{
  "image_size": 32,
  "horizontal_flip": false,
  "mask_ratio": 0.6,
  "encoder_arch": "vit",
  "encoder_norm": "rmsnorm",
  "encoder_bias": "all",
  "encoder_width": 128,
  "encoder_positions": "learned",
  "decoder_width": 128,
  "norm_pix_loss": true,
  "init": "small_normal",
  "eps": 1e-10,
  "steps": 18800,
  "warmup_steps": 940,
  "weight_decay": 0.08
}
Rows from block 0 of the decoder of a small masked image model, named by matrix and row number. Rows with one number belong to one neuron. Each number is 500 + 25 x the weight over its row's rms, rounded and kept within 0 to 999. All counts start at 0. Numbers have three digits each.
Before each neuron's rows are labels from the 100 images, of 14976, where the neuron reaches its highest value: "strongest on" is what is common among them; "colour at peak" is the nearest of a few named colours to the mean colour under the peak. Only what is clearly more common there than usual is listed. The data: gratings and oriented noise at many angles and scales.
# fc1: MLP up (decoder.0.mlp.fc1.weight, 512x128), inputs 0-127
# fc2: MLP down (decoder.0.mlp.fc2.weight, 128x512, transposed), outputs 0-127

strongest on: stripes at 90 degrees; square grating
colour at peak: black
fc1.235:489487485525495454461505512477531471474480490479479485512491501488473488483541481531551477520478496525520525517515522485506486468504485532513555501533496490484484533541557488506513478550457469503527484509484498455506539475508489495484505522511515541520473494514549454499501519471489527497513497516489502504503507540472476510509464444530497500526533477564479498488513502570478511504536
fc2.235:495504501509482504528486472533481535495513493481510509502504496506542520525499488543449522524500503493498469532497475519481519519511499464480461470457518441495502482457484481487478482465511458501547492495507492484495537514477499470502509518533520491498490550502485488517507513512496505525507492504468516480489483490521506454485484522473457495477472518457488476456495421408514486450470

strongest on: windowed patch; very fine; stripes at 120 degrees
colour at peak: brown
fc1.415:504509512524515463528518554551471494547498525522529562480516468495491506519496447524478485531483498503486509495523508505553515475506492482492448526521482478486451465473487540520466491461486508512513494487502512531471485453528471508528501501485529499496554491526477497483432499523521504509499483493471501492508472466516519453492498551501487493512489483486489475486548505521485457471509
fc2.415:500495529480502518484503504479527525491443515505516503514522494505493486486501473505526458497481497502498497485485521496498474531535555520490566493506503441472543576497520458491532483549513499506475509494498527515537534493484516499487542474525512511524486539511469456482474454479499509504493489514521483498480505500515483540534519453539502505508517504494496476462466494492495588488491

strongest on: sawtooth grating; stripes at 165 degrees; stripes at 150 degrees
colour at peak: pink; white
fc1.508:493481497513481482497496495516511524520512464535491492512517491540454467562498490498421570514478498518479510501486499516503497513497489542487522507529510489494512498521492529515500506496491505502529514527539533538457482458484463448476430541505541475509517463482513489537489445497504511533521493478472540526533537509516498499493524526497480524501473495477491476492533482466489515483517
fc2.508:498505506490534527499488505496501495510505495493490503466522490504471501501531508505510530506506499502491509506490487490534502514468515474489514491493494509516496477518476525480491498514513480512482508436479501529510476526537550452538511497508515478495508504475477498491510517508490505510486482488493484390390405452471529484461486521508512500473472489521501485492538468506484495475484

strongest on: dashes; very fine; stripes at 60 degrees
colour at peak: black; brown
fc1.33:499500489512518502488473536481516558472485515528498505467537480521464486537565479496513547538535503497510492502517515497521485493462504521530506504536475483493461500553487488494519488470488493499507503504507503505498495483512517473479531467470545499476512458506488469538473512494486487538498500479489521494504487442492533460468449429478496512514532480481477479478483468558479460473488
fc2.33:507496490480528472503483525439525553517470513493450500445434520498486501546537486578516496469543499491511498498513481494497533502474505505483483504498495499496489511549509529473515499473509494497504478513490498478537497523418462505468491456440495523493498517487506540485524513485499502509500508505499476518492495463450494462527512513499513458529512490472512495508525470484497510519478

strongest on: dashes; kind: square grating; stripes at 90 degrees
colour at peak: white
fc1.314:497506483497515488503487478519465461449470543523484490506512492552460456495497523540543538490477503499495494487500498496516438487489468497527557490492506485488493471534471499495497497504495501509504496502502516503487499502512494492501513496521495451437493461469549446541478498471513524523502483507506489495493509532511531574470462446495484507523501488533482478491471495497480445470544
fc2.314:504505511491473449523469492554487487529478500495533496511505463486488502427484580486504514528514501489499449472571494490522481444519552491528502500492507511509463490522472514511501508493501519501504493479495526507507502536508541500490547554508510510511487540497510518486440485437503511525500498493520521509537493518480549540530503513517493493496523501485506503539505516507501508484472

strongest on: very fine; dashes; stripes at 60 degrees
colour at peak: brown
fc1.405:499518483494491529500470503472486508493469473482469499514492500511475511482535494506509482492507508500487492482480511475536487458474484505495501473503512480491483511509518493490486467518493484385506464489512502506438444448479478505510497458492479493532496488500517523496491486495474522453578509532530560526546545496485498486469475474498482495468481474488485484486502482518479469457494
fc2.405:492483520496484465520539489515491524519535525541503503509475502500512499483471529510486497493499503494519512522504494498441504480556511529524483503466531529540516517497525486539490521521518496390465431466466474466446504514474526495508494503499499498488507486494463485518523495515489486478531500549521499506528554519540491488498541516528469526513522532505489516508494496488534504521485

strongest on: dashes; stripes at 0 degrees
colour at peak: brown
fc1.213:503497485517502514463489532500488533474470527539489473479511515483542501515504500518519483530510499491508504499522493488517466494487502504477456477481483474452492511440527489446475443509478432501501487492498493464491500480521450472475554545482489477484504523537493533500474472497437487495495499496500491492477440556462497461498463509495517471484525479476485496473490495471475516526485
fc2.213:500493501510491488526473428503505530511513497425556493504486516508446502524548515527481483509522500496519499515503500530464577489509491526505532512489514505481552463555485530503494486528513516499493499533480487530522524530535523479491467481505506444496536485527522487500506500514495508503500497522500489502490523441535479559487521522508480528538509490548502481498502490489505504476531

strongest on: coloured; windowed patch; stripes at 165 degrees
colour at peak: brown
fc1.470:499490511492497517516493512510529492495514492493511458516523492545522502531488483470568566545488493499492531503494502518509461501505481504479470514483500475492459464496519497498439504533443520499498497497484521493496517488472458518467456561458501500432486468511582480543468507502513521519499503506522504496499497454543524493475510510510478494517463484483481482496525485472485509506504
fc2.470:495480528501505481503503531524473493522511509544502470518453514476500516538485528530536499452511499510524468525489467504502547536513522461495495515464486481460463484529495485501491498499492474500488492515513493492499518527512499487549566478526517499468525475530505420547505490538504506500499507496533480479533485490469506471466514538503451523492506460558502462437513510509499507502506

strongest on: dashes; stripes at 0 degrees
colour at peak: black
fc1.144:498505499496500487484496474516499508485483552471505503439579506573440458510490494473547533466531505499495494492523507496509496492495470515528505503492490489488498518488538521502474500499497498504502505510508476506499478511466526519515516562502494520476440505490562459493468483489496553548498489489498470492501488551505477508489505453496485540468473487519478480498493482519473456472489
fc2.144:504497469501496483500504502450549466485512496476444504488479522501492515542523508556486470494587500489516485532487475499534483535486507557482523516517504510480482502550488492457503497500488483500495489501481515477511499517440506487512488498469492564490533503495502530471524444501505504512498491507498493513482536480486495491531475507436538448503505484498504509494458493452495503462532

strongest on: stripes at 90 degrees; sawtooth grating; very fine
colour at peak: pink
fc1.484:513484513497506494513496482467526497510485514549517485450556555511440449508560458481480527484490489494483507524504481499485450509469509534533511486504514490486540469501477512475511487489497499514500512499490520496483501527542489528482468442454451530451531446492447504527509483539490485486501485511485500485486501480505492467473489482492493516566498479511480492495536473507488504504502
fc2.484:485503480441513479523518494495424473510434501496472493518415519510471512519505483551503537455530494487540448487503509518480516499489522492510531495457478486490461465532526474495481485533492473506499477491507480477467519518504515467493510507440499469502514522526498556490514512500500487507499487518502492518514507556493491471512494500465483455491516470461508475494500519483503512483501

strongest on: windowed patch; stripes at 0 degrees
colour at peak: pink
fc1.432:506505529505531475534520477541458451556492509485502499523462478504538468518454504512526517514477498488483473464495486496497473479465463502474475479499457485475475461520530492495462479514452494496494509494478505486468550513477487493534485519489521503471552501487489494477449472536542486553496508500501505499520486562500496465480456515503480473464479478502484475480502476531479531487516
fc2.432:499504513511483473488510583478515495515505507506532510504493527506513499485478527481517481560489502507486476458544483494508500482496528489523475522525548480502483530507476489488556521504495507499514494485495485512508557515573534517519517490521497558499521514452497508493506473512503519515503498481515481507521464498473511479519551486526562503499498507534495513509483535598504503483496

strongest on: stripes at 90 degrees; square grating
colour at peak: white
fc1.360:487572555489497481465449502466509500480451510500484458503520516502460525496502495531487484518497522457589562526535535510530527486520477531517543497511525476461548525515511534491518471496489471498504481514492500484493500500530543487483519501488464529500494455545517488492486482521492525476502505492520510498488518489488516517490513481504480508538488475535474483481530497519467506499510
fc2.360:532381549594527510487501478511500533501500513485488494508506500499519494520495500523494513506492502440360482556521531460490499500506486489480498509486508513485492484506503503539508477500487512501500502489514502513505512513489507490486491520509507494499497507521507474490505497499502496519502495493513500513495511495515480496471530503473474504478486489484497478476501470507501555502495

strongest on: very fine; stripes at 75 degrees; dashes
colour at peak: brown
fc1.75:500503484498495473470480542488516508491524504500502505520491490560443507517484534539518561533481501494500476501504521520534506523465479518512539518486454486486491525516504465498566496517488503502503498494489493512484508487531488486496500504495506479466448432447546504501502515456504522512501495502487525500497518485517497519452513445486483497457459475500479483493483475490483456475425
fc2.75:500505484503491489486502476500487460499557508495515510428492509496548506477492437455496467538474505497503504494504532485495479500529502490475478513535473491511526490455468521512494491469489517506505480482534509478481483475477482581510504414520494511506450522471530522506525489510509529493494485499544501487482527450475506478503465521488497477452471485504486507496526500515497494544463

strongest on: filtered noise; stripes at 60 degrees
colour at peak: brown
fc1.420:500494479503538463483496522484493513544459502475576476531538499506538514497517524485516483505479493500498500480521516482507551427481511527480482466464509472477476514460486464468478453526450422503505485523505505482499496450506442478491506510492509509490484515509527484471515524540528481477500497488540476512512485492451523462504476512519505485491477471518488488472499510503486496490485
fc2.420:500508474512468501518493450476529507455535501535423510519486554490472496532482519476430541515498504502486496513522508508473508552494488497531497480540525493502543510544504556505490491486512521496496489507512512495520523532516558531521466524498508495483532505502471535489514524546499523520496500515482524493502522510551504554494500522468510564489508491521499497516514492499510473498458

strongest on: square grating; stripes at 45 degrees; dashes
colour at peak: pink
fc1.399:495511496490507514491475490527502521475490552485507498524484520523474471517563472539513500507511514512480470514507521493509497484507480424476503503464495473486482483508484499516475485511504507591505505536551530529477488466462490497543510493513501518486465468467534518453496478481502504531534515455504502519517513474498516506464482471515481485473473481493477474501465494533488438460467
fc2.399:496522501485474473480524523476554487496508480548502509462483490508515504513470502492497460518486512510472482494495468521510503493527553505512534508500482474505509544541538520493512519504519513588497505529449490517546455492471527531492480482520492492503512527482495472492501512477500481509525486513565517484487446489515455538481531520547450541509522502534516525489542496505517515515504

strongest on: windowed patch; coloured
colour at peak: grey
fc1.265:498496500509503487525491513512499516442496472495526466502517494547548450551562468485460549506513500501493504502504513509513490515514487493490547515440522494497473524434539528498573509519497519500502493473494515500498453532475501531517491495473472514465455469501516512522483490520476525502500494515489487503489465444512545530516486528484490510535538497525486498512478485461490504523501
fc2.265:505513484497479445464476509446493512486506477499494520495553508481549494497497466475466537497521500492437490506486509486439424512489462495484538464487516512475470525499476460478527488523478483501506493519488517460529517467509506502494539501502531514513447514482481513490512498477515518477493476487501503507476501456447468509509478458510488457490494495466492505500468541487446503511519

strongest on: windowed patch; stripes at 15 degrees; stripes at 0 degrees
colour at peak: brown
fc1.509:635549515502518512537500486500481494459477507505527503470508469496527462514444506478454554492509507528533511490522502534503497497508486499480479472489471485494512487492494515498467486481493504498498495479485491517494474511475499515492510520495497489499467513506484479518490513471502554544496495493484482497486481485525501464490528505466459471539429482465490473496505477472485499482521
fc2.509:610549445486518503505461512519527513499515503480519482483546510483492495494518513490524504520501528457524480495444479519514491493491529508471502484493537424510492477531515534464538489531559489497483507493516500494505482470520482463496510512503487507502497517510521520500498518500498485483501504512472503484538503494473500510511451488483521514452531542499513528516489508485551454485487

strongest on: stripes at 90 degrees; dashes; stripes at 105 degrees
colour at peak: grey
fc1.114:496492494477513532509488492431510501491492494543456476496512473488494481463491464542462460493525502509512516508511499497507466491530483517539556477524507496490549553477476555495543481486513501496492500513488503507492481497502473518523488468521454550462498483475483541512483452532521503476499503527487511495481520493508506518477511490486489498433490485569493482494514499502489430528482
fc2.114:500501509509501445488509505526447503525509533481555490522493497502557506507516495543569506496464501491517470481511496483451527494491484463436445517446494506504457454481535441508450496532490487497507506501528474494517487512519428499499522505472481475502481515488504492527495495512499491488506511509506493512495510509483445449491517504500493497497477485460495495465482504514498538513472

strongest on: dashes; stripes at 150 degrees
colour at peak: black
fc1.39:500492509483480543498479488539479503437473530511503495452455468518522497480494529521532516542510495493504514494479490498506478483510462449503544494448514482494502472472464488493488489477453504506495505491491522487480495503515542538532523485516487570496520456469541470528456504446515486499496491492515498495506484518519469561472497482508492504530501481496479482496448494463478522458529
fc2.39:501497519496528514499545481474484467519521446512478501468510554504515491480530459480511518498484498497518513510485498498469509529521481502504469511506484503475498524516517531471480499518495492505516497536476520502506482477452474499481465432499460487509473461469491488538589523528492478490505491514469495495465545456508487448498510492509499509460492449553503485501558498478487508537480

strongest on: stripes at 90 degrees; square grating
colour at peak: brown
fc1.79:508518489514507476505502550518511454510495420531524464525572494486478532495500552558519488507482499484497484477512508492526492465518480522498464480522504483475527558496530541492498470489483482493482510504488476472495513479524485496536509522500514449544512505536486536502485516491483511474478505450541500487475460528464531497520448505501481515488482485507483488481531488523474522479477
fc2.79:495498500525480527515525478480513548488510496490517490488492498513541495485444456472460477532499505517479512488513495483466514518484541478504519452501482524467539483539530490517590491463500534483462529543475493475532459464496544528493520509539516501486468485540492496504512519493513503478485505501506517506498478498522493496510553550540519548515532473477489508508538522466491502507503

strongest on: very coarse; sine grating
colour at peak: pink; white
fc1.220:503497507508505426517508531501517472494531468526537499449548558549505447598513478469483575496523497498489486496515498516479491513499487514457452508510511491492491475519529508502496507493475510500501500486499481511491511501509442530498476496439515485499499474516528507515452477507482483529499496493492480490497478523519499456497468484506489502513505487487481490495494475531483532469473
fc2.220:506501523463511521509467518510446515512453505515548508517515429507503501438493515507496499504469498494507485485515506487502493459493536486512555521511479471495511550447445457509507503500476527500490492486465505498518532529520509521538558501575498486522485517538468473504461508472492496483499502500508502523517496499471478576514542495515507493498508496466499473490490501491507533493507

strongest on: coloured; kind: square grating; stripes at 105 degrees; stripes at 120 degrees
colour at peak: green
fc1.322:499489483479491490496478507498514508469479482494516480500487481499497455494499500557508520491502495500509501499505484488499508476488482491491526488471506486460500501497516516498506475506479486648431564497473460455482510504500508497507475491504440508489496493514518489499438491540503520489539474498561528503483485504494504492461497500501479497514476481486466482476504489514464525491487
fc2.322:495498515493520513524562481483532518480509499473506503501478502500506489502503512525495490502497501504491484519524488491487492499513541501500495481511484504502495511507495482484490497491501485551573544483539551518505510480485516497475510510466516493508495510494485488500518498502490489479448366500435467526552564525555519514506510474499516512481480509534512476494496464500504470503470

strongest on: windowed patch; noisy
colour at peak: grey
fc1.203:485495488448416448448507475512550537503525500506504529535545504516486491503536504519553469479494495520534522465459445437491441485507475458503532477504516480489472496504505493481536490521494480495494494490494485487510475476462521502518513506495531502501498461492533514492497470495484484490500502493522500500481488486484491503514479471509516511478539492539481485489461494548481450501497
fc2.203:494485483586608539549478499496487493498463524512489489499498487500506488521504487508518488501508491473486449541559549549550526530516480508484486495488504476510513482522479531543488489509445522499477493508499489492473445475505515490497470511510509481507493490489482489481504512493511510500499506524480531481500501542539496479493520534516493482498496500487496498503519483485492576507493

strongest on: sawtooth grating; stripes at 165 degrees
colour at peak: pink
fc1.155:495515490507498477500486483484545526491562466480485493511492479538447511530472493483480528502434504503495474513511504504498494491513497517495497503519502484485517486509530489505538496478508508506499492487487479527510454488513487493471515540436522478546536525447494544560512503470493571495500493509505477497488489482497545540495501502500490547595511494486496500486506499528491470483543
fc2.155:510506492508509519482492503498477461486479442503465505492482499499552488486508487468462505523529500483501517494477489485514461480482494491455500484515461478520443517485468485463450509456495494505513485509489536469468473481460535497507502495516497565507522530467501498491501525466503510487500487502536475485479516511511492461489486499488520421415511490474501508491486491458498545469455

strongest on: filtered noise; stripes at 135 degrees; stripes at 150 degrees
colour at peak: white; pink
fc1.307:498498513515486527489507480485479457510512478489454483499524544506519467484517532509511520566495498504487520503466495490489460487493479486531512475508505495484539431450463541482497492531470500504496493480481516445489503478456524530533503488512486548512535452499488445477489473507525453530491484514472493490491491514516492475491467493455472470455484480503474484484482474448477497503464
fc2.307:505494494511490464521499515496504465523527418511464498489440548499532502534505472498457527554505500496496501492513477484519513521490492537489470518539488469473464478519550516470506495494501470501492484500476509497515520525457464497488504440482498533472520500453498482531532544516491477461496499510493524483471531443480522485495474518531483475494484477500507511493529550507494487541516

strongest on: dashes; very coarse; stripes at 45 degrees
colour at peak: white
fc1.380:497505500509500511488497475500510501483530483488507492472579527547433440560503525463502518483491502500504496492514502497485429503489465521520530489520479487488451494510494513482475486528503500511514498502516500495504492500499508492480484508502534497482499489522528460535508511464490512558504479498489482499500501539510458531489495417491487524471481480571480482489497479512479455505548
fc2.380:501503506457479457492488523519510477537496562445490514516518493498490507444517470475532552482450498488489475514534515535480495541511520477515463506535486512483525459498456495515505485514467487503526486510543457444561527521448555502494486523513490470484433502506478504495502502523499504488504496483495507463523524522500531517539522489501481495483498489513501503512481509468505522482509

strongest on: sawtooth grating; stripes at 165 degrees; stripes at 0 degrees
colour at peak: pink
fc1.303:473472476505462483443481481517532565483475513441487478498465461477497511535536524464481515469473491543494529533528498494494530461500474493464471494488467489486513518509556514500522494486500492509514485482520520520487478475466507529513489563466496541519513512476473530536472509515441504472496495489495456510519487497493518510501478511505482539535498495457482492479505484483479535467507
fc2.303:480478477493478472522458534505453465503548448525509512476530511518531516515542528490463511508527488523471486537479514531529520547500504561513537502502544511553526466520520514515495531529513481495490494512471496477543452492486472493491480491537501467518523514476524503491510507502482506504496482470522516507496546463504490486511534516545485490462511513536504510519524530482468560499506

strongest on: sawtooth grating; stripes at 105 degrees; stripes at 120 degrees
colour at peak: brown
fc1.383:496494506506492469495499535494491500509551518522538516415505515520462449545502479514510581537534498500507493500517499509523479495491490453475474497476471486490451509482527485506509496522468505510517496488510494524484511485542474533499476513498525516501488450459503487474503462433485466560505479496481497493511475570521452498481488498505493497509491491488483480487464488503490488488506
fc2.383:501502488512488531467491502516461486496513473501548502490508499490525509420478449493527476523420505498504526508478514500525516495509470483490547471528497498465543522462463486488513483491505497495500510484476518474496509485458488563522502476543486473515494490530461495501466535518487503511500524477538507515507494472502474485481491475475451501444469508479502474496547465502510499519555

strongest on: filtered noise; stripes at 0 degrees
colour at peak: black; brown
fc1.210:503501479494506504471508464518467480486448514518524551484496436494529518453491493472481502513491499487502484484488501470505462468475485498497487488453448468489477470479494476468472463483460443502504496495507505473469518472491481524493557492488496511462461476498498469497442456441504484481501498492495491507519509494476473490492459491451492465480526474486485484474454481469485532478494
fc2.210:498508524474511549500497445457517525464495496468467499494471479505464499478446494509511500455511501514478522509485514487493434512509510501513574498469519493488519552484446500517569494528497517505502493514457537499491534498466564479502497492545501496498479515525465470494472465461500502496500490499501491516473502511516469567504541493475499473525480487493491498504502516484499507492529

strongest on: coloured; stripes at 0 degrees
colour at peak: cyan
fc1.161:503515498484498504494474484485535543428518503488478481524516490546553498475561471500552504508465502495496511503457490494530478513513484462477567477493529483485497482452534484479468503524509497489497508506475517477507492495460522473490509566520515542488430491489565501508524497464523463479501515499504516511494507472493503532508507487511504508477520495500482486494456496454487496518481
fc2.161:499510524488499517543494560473499539487510484541468501444501503498476487477494505503513526510517503507481500547495465511485565519512503518517528469475490493443497477526485485496539477498488478501492531503488528497495483521553481473501500449510493509516501448480494525491527517546510482524500502506477504506481516550520471479466486507528508489520495479434497483439536506466479562472498

strongest on: stripes at 0 degrees; noisy; square grating
colour at peak: black; brown
fc1.186:497493499503491525498479512538494587501518484548578510455490455511508502532526519495490545546559501503512501522515512517526548499500499471530480502512493488497545510462444535508522497475500500502501509498498503535495488494519543466520483531545538519499521483475474463498468540495503461509497500491503520503511487469516492498478512535485498548523488490452491483487505496504493526463486
fc2.186:508502467467500419465479494520476519479463537521453506488471485500429514487504477534504519504505501487484477517531458524475515509482483482495488483494490519500475414538499514515529506495518473499516462490509460495505559514495499486475530507480484500478503520512519492503498510496505487511504495483526488480515507544467558480478545537508497525491533493520499481508532457528488450466507

strongest on: very fine; stripes at 0 degrees; stripes at 15 degrees
colour at peak: brown
fc1.381:499450469475513517548516486513485523479505482508520521485508478503515469517465511466462535478506626416477439405465471478468484481484478484489484474473484480482515479472492502499501486487483485501499502487511495512474467495492504507481500517496508484515482512483504486500491505499494526528498495491495485499503472494505506478480505503475473493518473485497475472485491477465474493477502
fc2.381:495488545516506499475490503496497515510492502492505502486509515490476508507509512485495519507487645474471525513495504491521517492527493471518502504496541534511495472496520519535487462499590452496502510457510499522533535511481500491504525506509499494506501463517536537521491496526499494492501499477520507508522478506502502502524503504485471487495509582477491520493509506510573506496477

strongest on: stripes at 0 degrees; square grating; kind: sawtooth grating
colour at peak: brown
fc1.96:492477489489478492468468455527514541521466511497531512485534506572536472522471549478497527494495496509503509494517509498486510486512453486509503487469504477480557509478540537501535486494486496536522496499513501529483477503463520496516507562513497521506490483500538474450446469526485493517515473499496455507509504516504534462500512547504475531515504471522468462490521470505459549462495
fc2.96:488474484478465474525524467520496524582542491496501498526520516495508510507490501491483534489505504511481476520486482543501530533545521503510505531527529536523527480511512497555495524495558548459489464503479472490518473537472509517497511521500508494510493528526475497502496504501490477495480490489501518528532482529532490505517531562545472567517542515467500485527538539490469516509507

strongest on: stripes at 90 degrees; windowed patch; very fine
colour at peak: brown
fc1.283:497500505466519523489462538494526525504510612510451459517457510530452500514540482474535522490507500505502500514498500498568498493503487517515538510539482482485502473531506468486507482476481490513513510505494530501495525507482518507511496461473457488451526465451541500549512547492526509502503484486487500500491519479501481499469543486493484531525523491493474484484497487511478480474535
fc2.283:503488505488516465491489498538496475510505497497522488504504459482528504566498483497471491520522498488518488519489502518515507540504531536498467457490530481474542512476467447502439497502468438503516518491493529475545514538495470490509506512527523561520506530484504503504498442500490493480504489497481487484503489498516537494511459536443488482506449461470495496452447480463488526476494

strongest on: stripes at 150 degrees; windowed patch
colour at peak: brown
fc1.428:498497486489503541504474515485508485473465555470542486507464495529528507506472493460520492454499505483493465474503507503496464450502470455506485473475501492486490528511509484472443478484466492488533492517524525516488491500475514524513504491533445489499499520505558496526485506531498565488460480494476470508504492505510482494493510425489481473512452471476479477494461472539489451476490
fc2.428:487495541536506523479520498497516490494488485504490493474520501482480509490529504488532461507518505521498549474493513489472469488527506533529505517471499478538515524543557514524489511571505507487475449467508545500481530487466514482502514487505504489514507465481530490497513528506487503501463460571500470490530542503539505515540478496543499512494521510552510511534511443534509439497483

strongest on: very coarse; stripes at 0 degrees
colour at peak: brown; black
fc1.19:501480515474497533502516459493538483503478540507473546494456443489504525485493514487477486565472490501506532505480503470497451512501476492472567496520460488488517503511485496512482479479479500496496497519484515478495549497485485501456539519484503566447485472479478467483464468446508494488499507510480533511514525464516460549454501486471483470528512476495485486491507486493486531500523
fc2.19:494503503521478478508500546493480476529530504491504498525500532482455493549500510470504528534492502507510479473517490540523532505483514514514450492503507497452484478515499481458503494459466478495500533486489506472500479545523499516511426518488499507509559469479464547496528495564497492507503523490503523505523485534511552472463462532495472513493464470522499484482508448533495447510507

strongest on: coloured; sawtooth grating; stripes at 75 degrees; angle: stripes at 90 degrees
colour at peak: cyan
fc1.195:497519495507507529491465488502523507486472570477492484503539479515473472491524477522549505468497509489495492492499520486525471449502478473529503473477532473467491520532498494484478481492489481616505528494512505525495503499464506517534504491499482498502516499494511538501481501505512494483618499531515480508502502507490498490500468476495479498477514481512481480493488480538479451471506
fc2.195:497508487502503483475517501509517504485498489505503503518491504507532505515496528514493457483490509505480518499490486495512524485524524500465493473490478519542492497510523526512487494525528480616503510491503522541462489505495523506508481514487484492499484520481482499485497516486502490511617518528504513508506478490527503518483502527534523523479453561530523553527501495491560542458467

strongest on: very fine; stripes at 105 degrees; stripes at 90 degrees
colour at peak: brown
fc1.357:501490503492501484507494556506501466477478487539532485502515500506434490514487486525442525511511498495504505513505514495513509499525481515460490497507507478493472491495519516494488489523476477629524499465525548545504506525568507495499517472477498500494482444546499500475448489491498520513493485514451512495501516507503463509477531493494481484528476492505472485496510481484472533481526
fc2.357:493491498513507499528521501511488519461500483506517512484441488491499501487513489492466527482495498522515491517495488488476468468491506468497525454462526496519505477525484465453488484504484505630459541497480485484449483463517495493495521470524485521490536509513501497490505520495499496529477493519519544508490498487537503473453479516515511498473504518483498517510495493508593484473472

strongest on: very fine; stripes at 60 degrees; stripes at 45 degrees
colour at peak: brown
fc1.298:504509500487508540502479518509484497481469544515498446497542516537498501475526490493519490456489504494491484474494517498537478458480482462533484460476487483477504499521511478480472484486497493571477511530513519492476463499489517517536506512530461465508491472491546519492458463503512528493587508466518489508501498493501515481503463472519484489449465477514479498497499486501468456448450
fc2.298:510519507510479491479547516504524503480511492523483517531467519489511473490513500517495489521504508510514523489475486505478531498560565502498532514486490502498517516571549504473527509529542480561446535502492511482538444494466504517502481490492461490495526498503492541468499529452475492517584473463534481494466486510497481525481536501512513536487494487481496527491525518514510495509495

strongest on: sawtooth grating; stripes at 90 degrees
colour at peak: pink
fc1.308:503490489507499464485501508489492506550474508538512484473560517539504498517533527445448555527517494505488502504521503495491523510487488555484499522458499488488519493453533488512507496506483488495510480518502485461480490493536480530506506521470513551491464463544468485487499505497472497492503496493471492514509496499498459458507529544506490475514534489533479487495511482417478579495508
fc2.308:512535514518494511500480502490514468453515502498493507456494479509509511508474488459533466522498507479489490482514509469519468455486506485481486440473462451474458543506513490432514510507451474508493475506498517504503506484442499518506468439517505548504506529489488508493506489488503494476502499498559513483502486481489492514501457472511517492503491453475500482462446469539476441482467